config.toml
model = "class-conditioned image flow-matching model"
dataset = "small renderings of single solids in any pose"
train_examples = 395000
image_size = 32
grayscale = true
horizontal_flip = false
conditioning = "class"
arch = "unet"
objective = "flow_matching"
cond_dim = 192
targets = ["light from"]
num_classes = 4
cond_dropout = 0.1
logit_normal_time = true
norm = "groupnorm"
hidden_act = "silu"
weight_standardization = false
padding_mode = "replicate"
widths = [48, 96, 96]
blocks_per_level = 1
scale_shift_norm = false
attention = false
upsampling = "pixel_shuffle"
init = "trunc_normal_002"
residual_init = "zero_last"
optimizer = "soap"
beta2 = 0.99
learning_rate = 0.0029
beta1 = 0.95
shampoo_beta = 0.99
eps = 1e-08
precondition_frequency = 32
max_precond_dim = 1536
merge_dims = true
one_sided = false
adamw_lr_other_params = 0.0013
max_steps = 15300
batch_size = 384
epochs = 14.9
lr_schedule = "cosine"
final_lr_fraction = 0.05
warmup_steps = 760
weight_decay = 0.08
adamw_weight_decay_other_params = 0.01
Rows from block 3, named by matrix and row number. Rows with one number belong to one channel. Each number is 128 + 24 x the weight over the matrix's rms, rounded and kept within 0 to 255. All counts start at 0. Numbers have three digits each.
# convs0: first 3x3 conv (model.mid.1.convs.0.weight, 96x96x3x3), inputs 70-79, a 3x3 kernel for each
# convs1: second 3x3 conv (model.mid.1.convs.1.weight, 96x96x3x3, transposed), outputs 70-79, a 3x3 kernel for each
convs0.26:153133139138150125145127138190118168124144155159156122129120163127143117156161177064120139109115081169173112148166085211126084124138113124122128144115112128137124113123101103114072145105098152163087123151094087096077143118119157104141110145162114107111124124107143126157
convs1.26:101112147079100104146115125184123141115114140113122138058137105126110139113125136121122109138088142136139128116175145138119142152137081155110136152117121099154157149106166100128130152145154121136125104125166148134150134103149115152103096153137189129157187139121152129137
convs0.27:155120145089138106131111105127132143125137105074127104114138116120152163185135150112147115129129118135171153127119118135090175114114057122111162180138155156103132119153135111126118131078118146129152125182135164113104148137115132147122144131148141116140147156183072114115
convs1.27:141156116174122126131113103177108170130115138129119118104087131157142085121129119126117164100124154104108053120097133100110108124096080135106087150089120116157128126166125135140106116132148133159144133138100103134122159115169140167138135103104120118123081125108126113136
convs0.28:119118126113099128112118138184144131132152120156128099149122138145138099137135120126127096142152127126124139156135113155137097125108124140171121143154138106140124131092124116146100074108122149160131186139114181170155113161165121136107110117111140132137126108125148107140
convs1.28:106141129113141134086102167158183128130121126113137105106096077106163103108068085104104114113099122119168163082151109153141136117138120135148096110114136145056134107064134080123126110143128117106139178146151166163184116149148164159156071117145126146138101148129068089108
convs0.29:104138146160148153117122133163125118113145138134110125117090092114138105124170120142101121118098113091124123118125143152090120131115161126145100164151159136123138128176154151097112115133158096133100124126121124115100161115159125119150135129131112082125139106147128124179
convs1.29:127099124126081123159143148124128136111102141134116119157144166159144157127150161122137140140154116145169129132154121163120119128152145108118110106101100118109126164116130142145131123096127109142118120121112112148141125134128152140120121161095131152147102117120091142137
convs0.30:146129135129130118144131147169176154122128116145105130128097118132128115106143132105092105137088100142085090128124133149148152107114111171121168121201116156155140145084126150135128149122164120075144055004083122045132151119144113122152138132140116107091138115125109117114
convs1.30:119129119128147138133133111116159134125159130128129116139111147122077123137129119129139116126160120154142138124144120093118136126111147150136144136106151110136119128129112154124117146163124140157117142176176118114103122135087107138118116119148169159120138152121124110135
convs0.31:118158118115135137139115136137105150151137074071161138123153123131103108124114140081146129111139108064133146138102106143197156146159162105139138126167120108155144139106130160115113138179121130154091180153178122096102142109115119130124111123148126128097135152137168106145
convs1.31:137112126100102082190153113091110155131098147157108124135110161135120142084140158134132126125130132171142130116130151128135143138113122092111084202063097169134143090100105175151089119113109126131104080094109138089167107156129157174169132159124140163078182130111117143138
convs0.32:125114113139139142121148128110144139125115141143128130143123121138133132155130126087099121109125165140102121124109178129093141100105105105126169136128137114152149105125121098123169101119105105125082125124137133129127102119122146138122123125134089140115087114095099118120
convs1.32:124081155094128129142113116131125109122121115149095169078110156096118106147121104119131107120074143143143139121112114142121155115113086106121123140111139137143159142114157133168127132088144117116125098124125141095165150113155119136134115134115127116144183157151152115142
convs0.33:107131142069145159115129141114129126143114144091120142130134131109128114110132120134121133126128129108117129131105133096129140113125147141116140143123137135104123125131137105147132120160133128100116166131119108100113110152141135120133107126142146135167166130124117126135
convs1.33:133139099206106205153126150118130143082139136144143134128138110138144124149153121135134097159134105136108140158104156147089172146148143111139145109142115111147073125130121070123126127117121133131119172127114158107147137137112182134156142110116155101168161107169110120115
convs0.34:113142121128124133104102139120118128126130086121139124152096133115142094095130135155120128142122130126111103090140160140149147091151154162118123109117104128152176134106116126125140119160109111139110144074104119111104120205111097144118136121137100122155112103108121111129
convs1.34:113142150104130140132106137124131125134110121115131139121113108131118101146121142146161165138119155134145124121131099136134113132121103124118119154095130110123112131094135150143132131103099160129141133158131138155148129137142117101141110103130094100140122131142132128146
convs0.35:106115107095153129121140114107152157159076129086142138170131146130153129146144116126137142126077175119122132128122115147122104152109134132141112141148128128131128117137169110178117126114116112138120137102095095107102130098145137152153130135112103129106116089130165094090
convs1.35:151126152116116148104147137141087114137156125138153142133151135101125171120175106143145125117120159119120112124113132162115130132106113124126096163120116101129140155146108140107171146115132092102147108134124098136094164134104108122150085114115145138098125158143137113111
convs0.36:107136103162112111152196197134126090125138111122142132104134096133111134091199142099119109080138152136121121116120144129117098108134163117108096111150150089135127103126116117113129117154122132080118096117124134153166107135104103119114096131129146174130172103094119099160
convs1.36:114101131158186162142126128125121132148162124124136146155130095096158116157111083128141155104117155091138111162167151145119124116127116134109074100183072084078068147154150146134127140124131102090113137114171145157149108147154099106132143098115120122122164136122138128128
convs0.37:118147136087095120123139137116128142169143166202116160108147137129124118136082132113169153099160179127157130106094130098106170121060059131138113122129130130079141120110116127111151128095138078134143081145111144100103126109106116097145127088113114148143145158122106165120
convs1.37:122181116126169177111127160091131101098118113153171151129104133142077192137154170116133080146137171145135152111154114128120115087098129124151149123139139121111124144157112073164127140090120140139116168119198135106147131138107117156096132142110132138164144095105176136146
convs0.38:138159107145143145138131156183167087130136111136176170107083136133142125097130130100093158140106113157106142126141116125179141137129170146161146116122120094103154166115125142150147121150111110159140120136093107147120143255160127087099106131100102147152153132130090150128
convs1.38:161134119137103124140144132142138132112167135150089141138093139133123148126131122117144103149130122090161161123142137117139091112131122114110113140100138117114113123079087110103098125148122175112134140117153135119124134128155144126118119039093101073153139130130109135121
convs0.39:119153128143108108139127140147142103130132168115086114100134126183054109148117127146129157095139156173141135106075123110064079048053092129141151149085121083102084102120134147138098104118108133180127170124124096124111135218127116075145150132151144127141127150156126165085
convs1.39:115131122157133108096097103117104141121114131144108116097124118106113114123126139154145138134143123113114147109140140108150137162152154145151170154142139141135134120130137159133129101136179131135145098153113121099090119143106097162162122090121142102143091139108135119122
convs0.40:104146129108118129148129131161137101140123117128167099129102116157151130081123142120155177110122154171073083076067046102114088115087091156142170100117111137162153088109154131157187132169122133110153083101143151156128142149149136078138131145112171088127175086083169156105
convs1.40:117124140177098112141117116137178182136173176128108113060100126145140071135140121129089129148144172176116135132130121107089100103145103198136180156063171094141192127144145093070178118069172100127119143078169151105117109144118121174139127133123121121165153190112124143111
convs0.41:127130095152139119110149135142159095154140143181104144104124106146147126073131115093156186096125181158123120121128229111090128070131094206117137110170107145153119126152134153122100124075152145106128153140126109115086126123155142130140103144117134143117130158165125088117
convs1.41:061135096113113106155149101147145130149148129137126147114123150096089100123113114110133130097152112079106072166131181163138150149107123093104090158112093088157065094118107116143083139141108118144126173118129139094091158114155143128109091098114114120128109090108114102103
convs0.42:121146170166085145105135152114076098140134137123159155104144147131132034121092112125126109129149102092101161173207193140210119107090128067155096125127135149109145150108162077137169117086109129107122148136136176135167117156123105164123105118113128126128107135151093129106
convs1.42:141103159096142123119183166067072064124129102124127136150132123071132070105129123124134094147111074129078123148136118164127119139119127125140133142129129150108084142114155063117112078128105107110090050074097115138132096088104131141126131092158098096125197147118172148142
convs0.43:148162136128100154159121165130119107101147132139140152156118126132094129170134161105136084156141126149126138146128127096104094135122120139153120137157117118132170145157156148133139134141116102140130129127139140179144138088150119140130133112137144168140144131138143128116
convs1.43:105131091101132127124102117134097126143139131134163133113085100137145137122150107159106094126133142141125143124136132137102133113139117117137112145122143131134141187153121112150101143086150112103122134138140146124129120140120124095154103162113126145114157136093142118121
convs0.44:122184131135146148143164137127105152094113169148118114118112160140112129157112088112141139119147137151149185120085144150144137130123104172163150146159156129176113127165123131180109105133120143137127140119126118140125122145140131152146115126122064134158138177130141138135
convs1.44:143120139090126146143101122128142113115115139125136140112130147118102116102125130099127124135116160122121114102121124133152138127132125132156123147137164138150175123115135144133138155113126163114112145134133113148114103169129136126138110132150122127142158120102110144137
convs0.45:128122122104117140116133117136149097147184119128131144135142133134123119118098152139097151135095143140149098155142069132145129120137119133130094147143118141134133149079132113098103138155087132143146119098106162143091132172120150110117118127134106105115168120157135106112
convs1.45:153146136078136177072146139088142125148150151164090123153162138150094140132160165128124137144124153125141129117128125129135174155110175130075119110117123123147116120127129141148144134126149158144079154166106130114136139144106092114130127145123149148116107120102137156123
convs0.46:107117105155100165126145160158168164151129104145140141139153113145158110131107125109138125128141156136153169099096097128123133124116146116125126143121095096108100154127141136153123122103130137091123129109135105141130123115143131163116101113147132153144097134132135152108
convs1.46:120128114146159141135151151146138137127151118103133129075149123135157132100108115130132132140125138135109133117141125104130128125137136112141139130152125121143124129151129147142143109174123118106123133114145118102152158132146116103142108131117147132113115129167145136092
convs0.47:129118133137125196110123158121132119152110138115135105129147150108139152145144120129117150143133147135113145198174180168120187121153173136181123122112158154115129133125118122111104138109135162130116143117110147140105122127161093147131137152164140154158122134122109134151
convs1.47:100139141068127136117135157148136105122128129124120097132137158146120128116115125126148122113143106104138119141147127122118128137126129132138134127121145144131132149145145143148154120153118114141116145131089136132096089093144131102165085113104086126134095117136124115101
convs0.48:145126142130126124129137144151148141133100132115148160129120118157159142153073105117133116089119128148150114106149146125119164165111181155130134132159129115092144161135120136109142141144132132117148146124140113163149152164127112106132140127146126143160095130134156135158
convs1.48:136153095139116114116160139151146129097159125154130110170123167163111120131132099127116098133166123125105114104148157149159167142055124109093132148134110142164059129132117103140132159127099078114140097128106097127107107131136147159149115098127088137086120094150102118143
convs0.49:115105107122137137132169118152164115115153075153128144087107090126148126109133153091152167129114159133128152124110119116114119088076087144128104115116075118111145142097131110143088123169099151132121150149139109154125122138139128130096130105115175115114177119110138170110
convs1.49:139096111109130129142138121158129141121095119115131110135153132149140086153099142128136118105156143113118136111158168116106096173096090164142182147165141126146127129090130106103150102160149101148128129093090114102058119164130108105116145126139163121130108135079151117125
convs0.50:126152157144143201127139146098131115134089113120150208115076116122167125110120126088130197109131094162104125119168148093139100145153123189147128143095163153174145091130159109097082094158121123109106142156124154165079144125106112123134139141098181132142109140120175143142
convs1.50:113117131082097139139173104134119135140126123108109115146145155120120145163180135091139140105122117093139137137144137141157127125109131104094106144118139105135118113121145139143140109134127089145123123131105108138119119159133126154137149154121097144094097156148105125113
convs0.51:116201112147110138141127154134173130109106109106120147120145141126110112137136125156139131125128122132114165124115126107124116145113134142125152135149137146101106134072131098133106146108147151113149150145158129152146078255086145053132123114139172083163110120114178102164
convs1.51:136128141102136126133068115109111123133104132155145141136106142122152111124129103138118113105119120097129115132116132135136153126129136128158122113134130136133132129107137138144144134142132116096114113108132100117116110180112120131120138015137093130113125147135103174104
convs0.52:119136102111173156099130129112162135167106172147132136142117129154146133148125168117124150140144113145142106117177164101168144104137128137115123101100119126096088110133154156135090147084164151128168148106112134131087138128114150112146110140125113136123125109161134151130
convs1.52:122158147089133126156154169189154097138168104137162161123124076086146120103150124128110111139141103153161081153133139141164097155125121095138108139152120112118128117101137077137134098144104119120093123155106071096110124129168152142139131108096147161128160161115151135161
convs0.53:113110101110148114167116126116177110115109133117121143134119146143114129161124134106114135172122146107173121111110110125154102126136179147138134133134125137097186119146132134134143118127112126122141133175143167100130122061119146126160130120116117128158158112167155125146
convs1.53:112140130119107127115135140134135136137091122136110135154131140129138135134097120143100121116130078118148145110146133117120142130137115117125137136145137153165129134145094128087119129115122127122122108139133115100125119097134126147110133144126125119103092124114100112102
convs0.54:122145191119135124113136122112158229136115117153138135131110118136104124107141119076097140145145106097120117107125123130156108133144164059126131129111117148112116136131163116119123096087151116116105107161089122135130118117144085147117125151131108106109138112094103111155
convs1.54:090100121100137102088113104115136108124132103127131144144116121135122142148127157101113166085085144159146141111139126107130104115118128111093135159119138114152103134147166137136156130142144109105114175179135169152174149132103155097136133134182098140158169141138109166135
convs0.55:152152142121118167119134159102134071114127141156141123112163144127137195158181171129123173158150155149133131163131111117127122156137122128101148110138144147138128131135100127131135090150113137121126115108122132130113148203138136097140126091145139106144112125146097132111
convs1.55:103124093102107151114072086140130101092112107144126113134122117139133138187125156124125119096135100144133136144156137147117110123143092106131122112126120110129101087106134154136129137102114117137128115120119142153150133147118123101143143086135128115133128098159108167128
convs0.56:134152101115099121121124176174142160135135132155145147158116149115165149163123145142120162148131100156075143109102096119110145102102151100125128203144137143149118108104112165120164120083097122116122146136165088138118138144155117157150136126115127116144091128125135159151
convs1.56:111126158176116136130115120110172085148139113132127146107199127139166134135140125136150103142186095118146113113150148149170107089133062134099096118138107141139155133154144095132124161096124103137158103096105153151091143129110090121106109133123151161114146151139125133123
convs0.57:131114104134120135128120132140134088128123110129142113128128130123131145131133155130106147121128152148133137143137160105114145119112145118118141132119133124127165103125132120112148116138132168131131146129125150120129132149117137120119122116124117122095109105117129122119
convs1.57:110115146122093110128128141134150146142106119174094151117079132119140162147101178125163120110109158150101130129094137115108129096125118125109164129111142123117128129115141096147089153136136162141100121138164125106135139137132122121108111115146122101139126139123126112118
convs0.58:092137158129126101127132151128141099146146136166170161176163138112119130151133197119093145161158128131161117100178136124129162102070141140142117152177119153121136146144159115108112147153150104169128116089113187092126128139120124120150144093152117092133112129146122111108
convs1.58:176142087068102127088076124169181155116152147109122114091153102114120158151063117171178166136092141102112109129105116098136135143167124088105120121155081093144151191156170176138111111176204123141146158168145067113118121152144165133113112090116095111160156155119143172176
convs0.59:095120126154118106107129122142146182125110135182142107147175130139120121183179126128097120111104130116109089131124111144095095133126117131114116137129117091110123151127099122089095132132163134109139090110125134140140158131139143139109112111139124090130140120096113146117
convs1.59:125135139129068112116134161204161147101103148109129163126088092157162101164153118083105099115110119188094124138101118147090147074189193088091116123103112110142163142149123155119118151095134143174109162114121096125101119130095162183080108187097109125118117138115090100134
convs0.60:142122143124132152135117130128142132140121134138141092147095142127138107122144084146135099114132119132109114125127140130107118135138139117131113128154167162165106112145119117114128137115145108111129149123102156124128137119103115137127115136125126126126118183146154140149
convs1.60:155135115127112169127119131190129140147095132112148132110125122083113099121121137124125134129120115150139135143139163180152134143120127143111142100125116132126119120141134139153152109101099123127127123132136126140116147125128145142140120138137102136098129115161111134163
convs0.61:143140146074168061142144136096165155115109127160165150151111153132163143110152145109139135164121167147163115127173114156114107153156123128117098173106108156151105099134115175128170129129141131135121145139111124112170122127118146100107136113123096094121182108126165126135
convs1.61:104107141165098156121138102136110150081127126123132117116126138120132143146124118114137142114117134137127151146135127135120128112136141108111105134118113141122114098137098096128074129130107128131149122125128121142131137136150141149120114146131120112149132126098132119137
convs0.62:095144132143175110154121089142124128126144124094111149124116164132122153110108167144130187128144195128132125138182190127175148105122082133141130152157138129165139084131127150120134152164133143094142126114128145067117113105103163194155119120110154113127169131120116137115
convs1.62:177155135107114110125135171136133111125107166081095086125170117123132126107133120081130123124131092075106096099134135104140110122162174113113130098081086126097089149103099105134112170122186129184097157109126110130095140134140117103114179120107096112106125123113100152097
convs0.63:149112091138101130090091091092173167108076140120152139058112120064099059090092110131116067083119097105133120091186166180212153157173151215126173151223151149174168103157157124130168122116103112110078133142117112113143122149149142173112108120129162130104138092111098147160
convs1.63:099150117103076117177168144068085156101095098108119108123109141093086166092167153175140157137143133126126126092102140096126090120118116102147179083124170129128105066064042086111154132162122070149155152173139144135120147144112094121154079105138064104101110130077101102097
convs0.64:125046111132153160125119133114105146129163136131144122124109143143128125129145128119134112131132131167105120119112146091115134095129164130143154130149106135135131141180112101099130124121133112170135141157140118134127150061104130069132101132095153216149112130123130119121
convs1.64:099119127085136126149176141129112124143113130123142136129140128145139134133139099122120118126138131117130118171106122128124131132128132106096121123108119111117118124161132114128135137128101124098119144103118125096115150098153140167151135141114123118091138102131120082128
convs0.65:094144129130110098110092150122165169143082125144113134099111156104136122159099177167124132155162078111140096129127130094157133181119116168107143160107127108098157116150092131091118150116142162093136143147113105093110133135127116139125114176132112125157145145120142145112
convs1.65:114172157151166130133164152176152132107128094124155123181100138142093150156097148145141145096122132168102146137109159159116192079147177077127116131138153145187137107147112127167195112143209172157103137087088171118083095123105107119128142045140110040112088106168122152181
convs0.66:111145138176142094130144117133138129116128114146153111129124134103139121092132111127137121120112154107136123103121140118110150132127142125121131140131124139116118115131128115124120123134132102123094167130179130099129107124121112114134117138139157144130140095136156147134
convs1.66:116121093037135050141115138151116150173123171127141123113133123139134140126124133142134127100149157134111130156124133093123137135128130125111124133122134118140107137112128190136094153118111110121133106123136121117121140122151099126100140132118120136113121108085126110131
convs0.67:166113139140112176133110119168148161146136117156122120162128123105119115127124138135134158105125104143143151152135094123148098129150120087085109141115132110118112111105125118148094121148147102162119152136173078131114140091121098126133144091136150111150086140096180137122
convs1.67:137139118049130129127132115120148152161123097124128130126137133131127135134130143113121129129148130126141166115123136102125136072126145111125148116128110109101108138124138176107141150107123126100140072115114137128142123132107120135138092144114146108114152127129124135138
convs0.68:143119163180139076140145141121067071115145109085135124127103082077142132089107133101175092136114065141150099087079136055052128114071087124161124151160146191110122083162138145094085148080100147103131161081143124110157135154144100133143117140119136140128131136138175130139
convs1.68:129113121145150147081086090091105147116104110054094142106098119117100122107143111153097064148168119142182143108101100155110093181146111163106151151110107098090122143135146159151123145171141129134063140152116089047156106076111124122124112123134189098235144091162144179189
convs0.69:110106137126130137131116101081129125125125119141109156158107161103117111112158123144099116141137118104157178123176131134139087167127107121083134167125130139165159126129134123108137143124129137131104133140116111137126145123073130141139114136164106121106125130105165113149
convs1.69:110178127123178161106159120120123141107120134093156189118086132160098149138157138130111148118141158129153154122128143112099109092098103092205124122092136099114161099181148119114101145062136130104141149055109161146163182123184088134176145119170097171179096167144091111118
convs0.70:134097125148158110131180124081139165126151106148125092140112117097144085095102044129119104131147098046117087188223101203156112154180149134117105083099111081104121106077153106123182125148140147102120083138127141186103136132132118134156115132139143145131120093128143138119
convs1.70:120103081046112114090150142081137111100108077047111166129112072109083106093126123128139105145064095086099187162125189138143095140154122166089125133201132142104119097133123102111088104118106148124137120110118114167085131086142065136111102111118128099132135081118164091123
convs0.71:089129117116174068096139122126128107150135124106097128144141147140129141184113105140154177109125159163132185136125169097146150108168202132131118145137141113138109126124112123099162102121145116131077148151126137136102133113097162143123117107123122150130165137099137127144
convs1.71:137129133200088099098112156131147112138112113119150141126104147133131140122089136128111156128126137109129135087119133098138122140125139127108137111124139114125122128110125099172108118098124149124130136128116139117115154140175180116088143140114121143113088131105105125140
convs0.72:105118122114123114102121144197114124126114108163116145091109185127180129155167120107198192119130182119102125183140087137139089078150128126150162117125115163145150102127111149176114151106164120121141130115122101120149154114094134141147150124129157150153132193118134094144
convs1.72:119095161152151112147098179110081106105103098118106135138115119147157130121148155137143157118124125124166159106116162166116098104116149164140137181137127142081151104151126118108107149119159123169145131126109163087128118110082095113143141162096148158127147123161152110144
convs0.73:114069134130129118101112098095151128145148079087110138136126084102115126100098123100147166130164105104132112126120125137135097173104131144139134132109123155130099114136131148120140136176137138120082137153143145144108117121151136203150140103103131169115154140159155150080
convs1.73:165140151158117122140197145101127114137149147145099133146112120114135107131121137121123117138101140122129125158139129137109130095122147144160119123130135132123127139125135117120112109158155129092107118129130139153128097121139133090100109138130137106140120130124124129132
convs0.74:132125111104166093155135111135166137132152121159145167182127146093104150138127164124125140130167116107126095154104070174104106148100108107119120095104091111138145121141130131120155121127099093113122195109123132136169132130124124090108120129138179125129135160131115098126
convs1.74:124114165142120166126102126098092108100107119108127126099135099081137104130162123098115156146085110120084117070143132128118104151151137082144138140129133119109112137137103097119109131123147117130129097138128099141141138112156125095108127129118122141115166117176126118114
convs0.75:118154124106152109143110112117153145116125155120103096130130127129122133147140124123143133133134131127132120160136134119114131134139135111132110115130125108131128124098112140117137139161122086142108137132125123116116132255133117207120118094106141107137105171118107144097
convs1.75:119139115118131134139195151150145135123117133117089139147100130143140120127122141151133148128137142119101120137116149136122130130144134146148147124133130114144125116071165133123122138204128126134154136144125133097142126156148136119120119103128162125156144099138124126165
convs0.76:152127131086128135145112120100110054105156127132103152061084090064062061093050017123155077116164148080102060118092126113130117105105122171127156117163151115175083129136109159138085180136088105121138142171111078125109121123109145098134141136114176123110115149102113108139
convs1.76:172157146170148112221144102203216077211132109186158101112140121083104112205168179179140178186153094138148108091118109121129109108099050117204194069173124061127128110149085093150089105090057090069076113123058061076074158139108123140191096069155110108147158113136164149112
convs0.77:127137128117141112161103129110119151146146141122134085157120127126121122149139102059155166092144220131155149134139142078119138036109165117137116141136122089124077091120129143175129101100138118115140162110123122097122141130111114120121087123107158125136148143088114130123
convs1.77:194100096186137154164154170124089108116121161074140122137126080131108083159163105147114119111061151152129169137100143101098168158108143164142138108116122138117183146158160171114127150111111177120078150129097087147204161130192121114125164108100131144106133157158182160100
convs0.78:090129137105110086093129108148121168118133144133146118111106097134119123150089120141112115128065111141122116110089120103140136081093104150128151122125120163107129151149143136059105136133136180101156123099093164145085128144135119142150114132129130121085144108147129138114
convs1.78:158121153168109138125141148098102183124096143123076105123130145121169141104140129155133141150147136100084142133160096146125095120086087126101101141082149145134153103106104127121093106087106135137114129170123134102128141127115139117109139128136124112094101130117121107139
convs0.79:140165177114106136133111129151134115111128179072107094119153114130131110126122132164130135145167156099116139083127112160139122136158163138125122108148133096140107153123102141133117131131159126143147139105122121171115160159119141146161137098115122148106098121130119140139
convs1.79:145148113113169158101081139107091107104121123111123100144120106107080140141130151130139127123123068126139139150143148119087130113145133136149156113095133154110127122114203118134103115129084149126121180166173132142122117143108100081139093149107157106143180125094142125141
convs0.80:122139134140153109116145155135135133152138115196126120150159139128178152161188150149098130145084089126122111130094113089127120136138126098125102155135107120130126087130151117133107134102153142128082129134102111100124154142129121137141116134116112089104159120109134107112
convs1.80:103135121140128136109119147104108105113118125109130122120116142158129122114089118121132095105153132130128097166121132114131132147149115121129147160124128133131115114134139137121143113153147137138171132117125135129169129127166132099151125109127109122143121144099116144144
convs0.81:157131117148094136120175110148158114158144081163144146084137115123133137131138103133168135116129141105114120101127167167125153197140122131143121133145124112132114150126124139135134165130114087118132150134130138109134117118151120131115135130156145129113118098098148109125
convs1.81:146100107124157134156096150114116151162136115154131139146133132143128118102098095105141123144166091133107131160146137142098097132088084174170098132124130108072124109138111080110118114127125109138146084132127170134126121124100139161139104106135112109105143143130110116147
convs0.82:155166130083149129125089176153123052135090167090157145108105116142101124150107125057121119119136146187121069113089120099099134070106090158133113081125090151151089129135121142121100119082125136127161102096128146155145126142135142107143122117119103116101164158138128136123
convs1.82:097151136110113110119106138164175130145130146111150125110091143139132101175190151109115091158158120091173126112106124108097131125117168140132130136092110093150155127144133133140159107071188127120097123104125148094099101120148137153141115111130141147096123140095103127119
convs0.83:149135123154135138163161095153140145090139171086141144133124183147117169154113127124089082127141126153182133141120153204142139232114130138140139113155117093107060123103109098155120130123118123114106147119183171125114115141135133149119137133153167151089118158062130127098
convs1.83:072121157120111132118152144064129134082121141148128131126122128102126187093135138133149083158157136139123140155092132195116148148149141116086114133131143116146163127144107113121144133132111132146118092112140121172152122129143140109117121164139141149128166083147166079117
convs0.84:118145111167132128119154098147146113166147093122140118103121134138103126091124107150119081127126084116139090138132174154141151123177122150132100161142133110131130113088078175128158118141105124133129123172125105110097105126119134115101124115112130133088130073127124127112
convs1.84:110092134111079094137103120175111142139133141143094139127141147114156115150185102117165138136110142121147128100135129117121148130175131142148137178131144149089141131134142093126121177181183110098153168066108108133142133108152103097100104132162151112166141153154130142153
convs0.85:090166124080134114131115117086118080093133147100109099115130086119145171089142151121157105155140140104110114146134103116110129108135118090107080079146085107092110105115118122134147101125116113166148135144126124140134131210087119104123135114128135075095123126099129129136
convs1.85:150125104149108171126106151117139123138121147115146147121137135117145186105127085127141138128123116173130148150106127116124128116140138107133105128108124136105117179105155132159165146120138121110153152130148104124111106111126133150134152078114153132129151143113140123112
convs0.86:163129121133124146124156152111107148158123130128132139148124130159101111132092109114133137127141142129100134132133121122100125132129137107119083101125149103136120108107096147138132145136152140103103114135137111077164123138138128132122097104116155143100125140098139161110
convs1.86:105113145100135101139149122157154152092173112145181154156154156166127156162121129149139103145125146145122162106118137125116145132106107109101116121125127127158118120120141091138145137122142102134136101101114150140132134137130126133128158132147168118147158108150144100145
convs0.87:112126126122119121100121137089149129153166162121140099160145108164178161152183203102120101117132167161146131113110105095098073099084080112085102129125121081104079105119091110125125161163104154158136154102115158123115155152150106163123105125112104102126127106134087113099
convs1.87:153135154138114111124132126095093104137099095172117100143114116123175155111136103089111094146133125175146175146119136118151170188130153157162109124109137105134167186122151148131188172173180101108129163101130163140135149090118097151143062076088172133131170108129127106113
convs0.88:124135134111129130134133103125118115134114114113142110132118131120135123113127169143155138121129097086134145077123137157098083115130108084106139095124127113124136107111132144137150126165158118112148140101134119129138112095073147051097123102092158157104181150105146116150
convs1.88:134143129151116134132180122132144137112122116122155093127116144138123135134140167121138122105146132164110130106138111126115133101129113138107126125151122069133116108104135131134106128163128132132154165155153107146120168114113148157136174182126109160122117126105136125111
convs0.89:146134134140130110113115143160139098163155114108075070100121161128096120158123105125064118097120104107115167115134089138142186157166126158162138119089139124122165081127139126127115109151141143140191095146171125135120122142117142165126101114081136146063120154104126160118
convs1.89:136126128134122137142114143169170154151150152166146123136130116130149160151134098075169138074169093128154130074129122119114102120120143119141127096146148120139121112128123128134086175127136142124142140140132096130097154129112129078107129130154092131099127134142136118118
convs0.90:136132107153080118083126067144120152113168185140140155127129104157116108192160087112101091124146131163143135109133146158144150115151086158115134135123091116136154143116157172117116130104120119144164109114125099184138138132125153110113117157145100089114132138113135178152
convs1.90:095152169203206134167137095138145138145115117147148117121117108170135093172140120121167109134121130104122156142109113128086088094073140115092107167162135096123143150159115145111060152162104098081130119125171168165132139132146096161149123089170138089177178127175152118146
convs0.91:115120107114172151092127142097110101118134126118129063105131126134121099097117108116095132158095146116120136137127154129121128129130110108123134131154168162146130095152110101130108126131128132099102144144143109169140122101127134113114127141142110102125151106111137123133
convs1.91:128144139135063149152126136137117127116108118141097133111166140108113110149159155116098134166142100134139122131136146109161112146122124114150102114120163158154118145130154137095152107148172139093099137079149149134129116126111156156139105091112168133145166165101122135150
convs0.92:127168135152163166120112078122136105118121106136155108097143119176138107125120121136123140123105128129135093120147138125134107132104107112115097141120100134122111104112115093139103133114135144116144153122127152134122135161125100138134109109115154117125106142127114109099
convs1.92:175109133092121134122107127140104103143124134105145101121117121106108103142140113122137115136128128101129128125115100125103142137141157146096139112103150161149139142127122155119159104135145150159103079144116111121096127111142111125115181121155112123112134143132170153096
convs0.93:112109129122139135142110125149166148142136142132125121125121125112143135137130123155114133112093077094133122140140124123108126126133117172093153128096115174096149141120096120116126132137150119079143140173138163119115119146120139120144130121142136151112117142124165131142
convs1.93:103113083118156132118164097111094104139154093151178118121141123129171121139169119136113126151119114125136146138158143141171126141131115152161150127130136064160149151130136130155165142147115144081124115063079164173135122132117088124136132090158134139154120147122185117143
convs0.94:112118121114083146168176080148138135176152125106120120162124087130171112133105089111170212071091250094103124128094146139177234102125129102109142183114074112106112129115101063121191152085124071193117157181126125139113120141129123149127122120125144108144139089144118079127
convs1.94:115130140077145159122164142124085121130122078132093140116126158075118130077155084158150112136168120101137142162155086159158177167171226112172138162116122135107150129129117077096198120121160133141188098057135119091126175133113110138145126144163146152132148132105118158149
convs0.95:124079103077148072145153147085128109142112165120099139116119128095134113148157113129144089116151158106108165112135168111254215078145173144170090158218137091135121088110122143143166114137184142145151118134143141106111142164180107085162130058136156155125199096151073076141
convs1.95:122157075110147127096161133128158121123164110060068093255195172175094089200159140134177105127093128146118131131149141125125122151133119119142161085124073122094061079111150115088146123091190109122108105164110066119004093160138072165167118142139139137158154119134182148112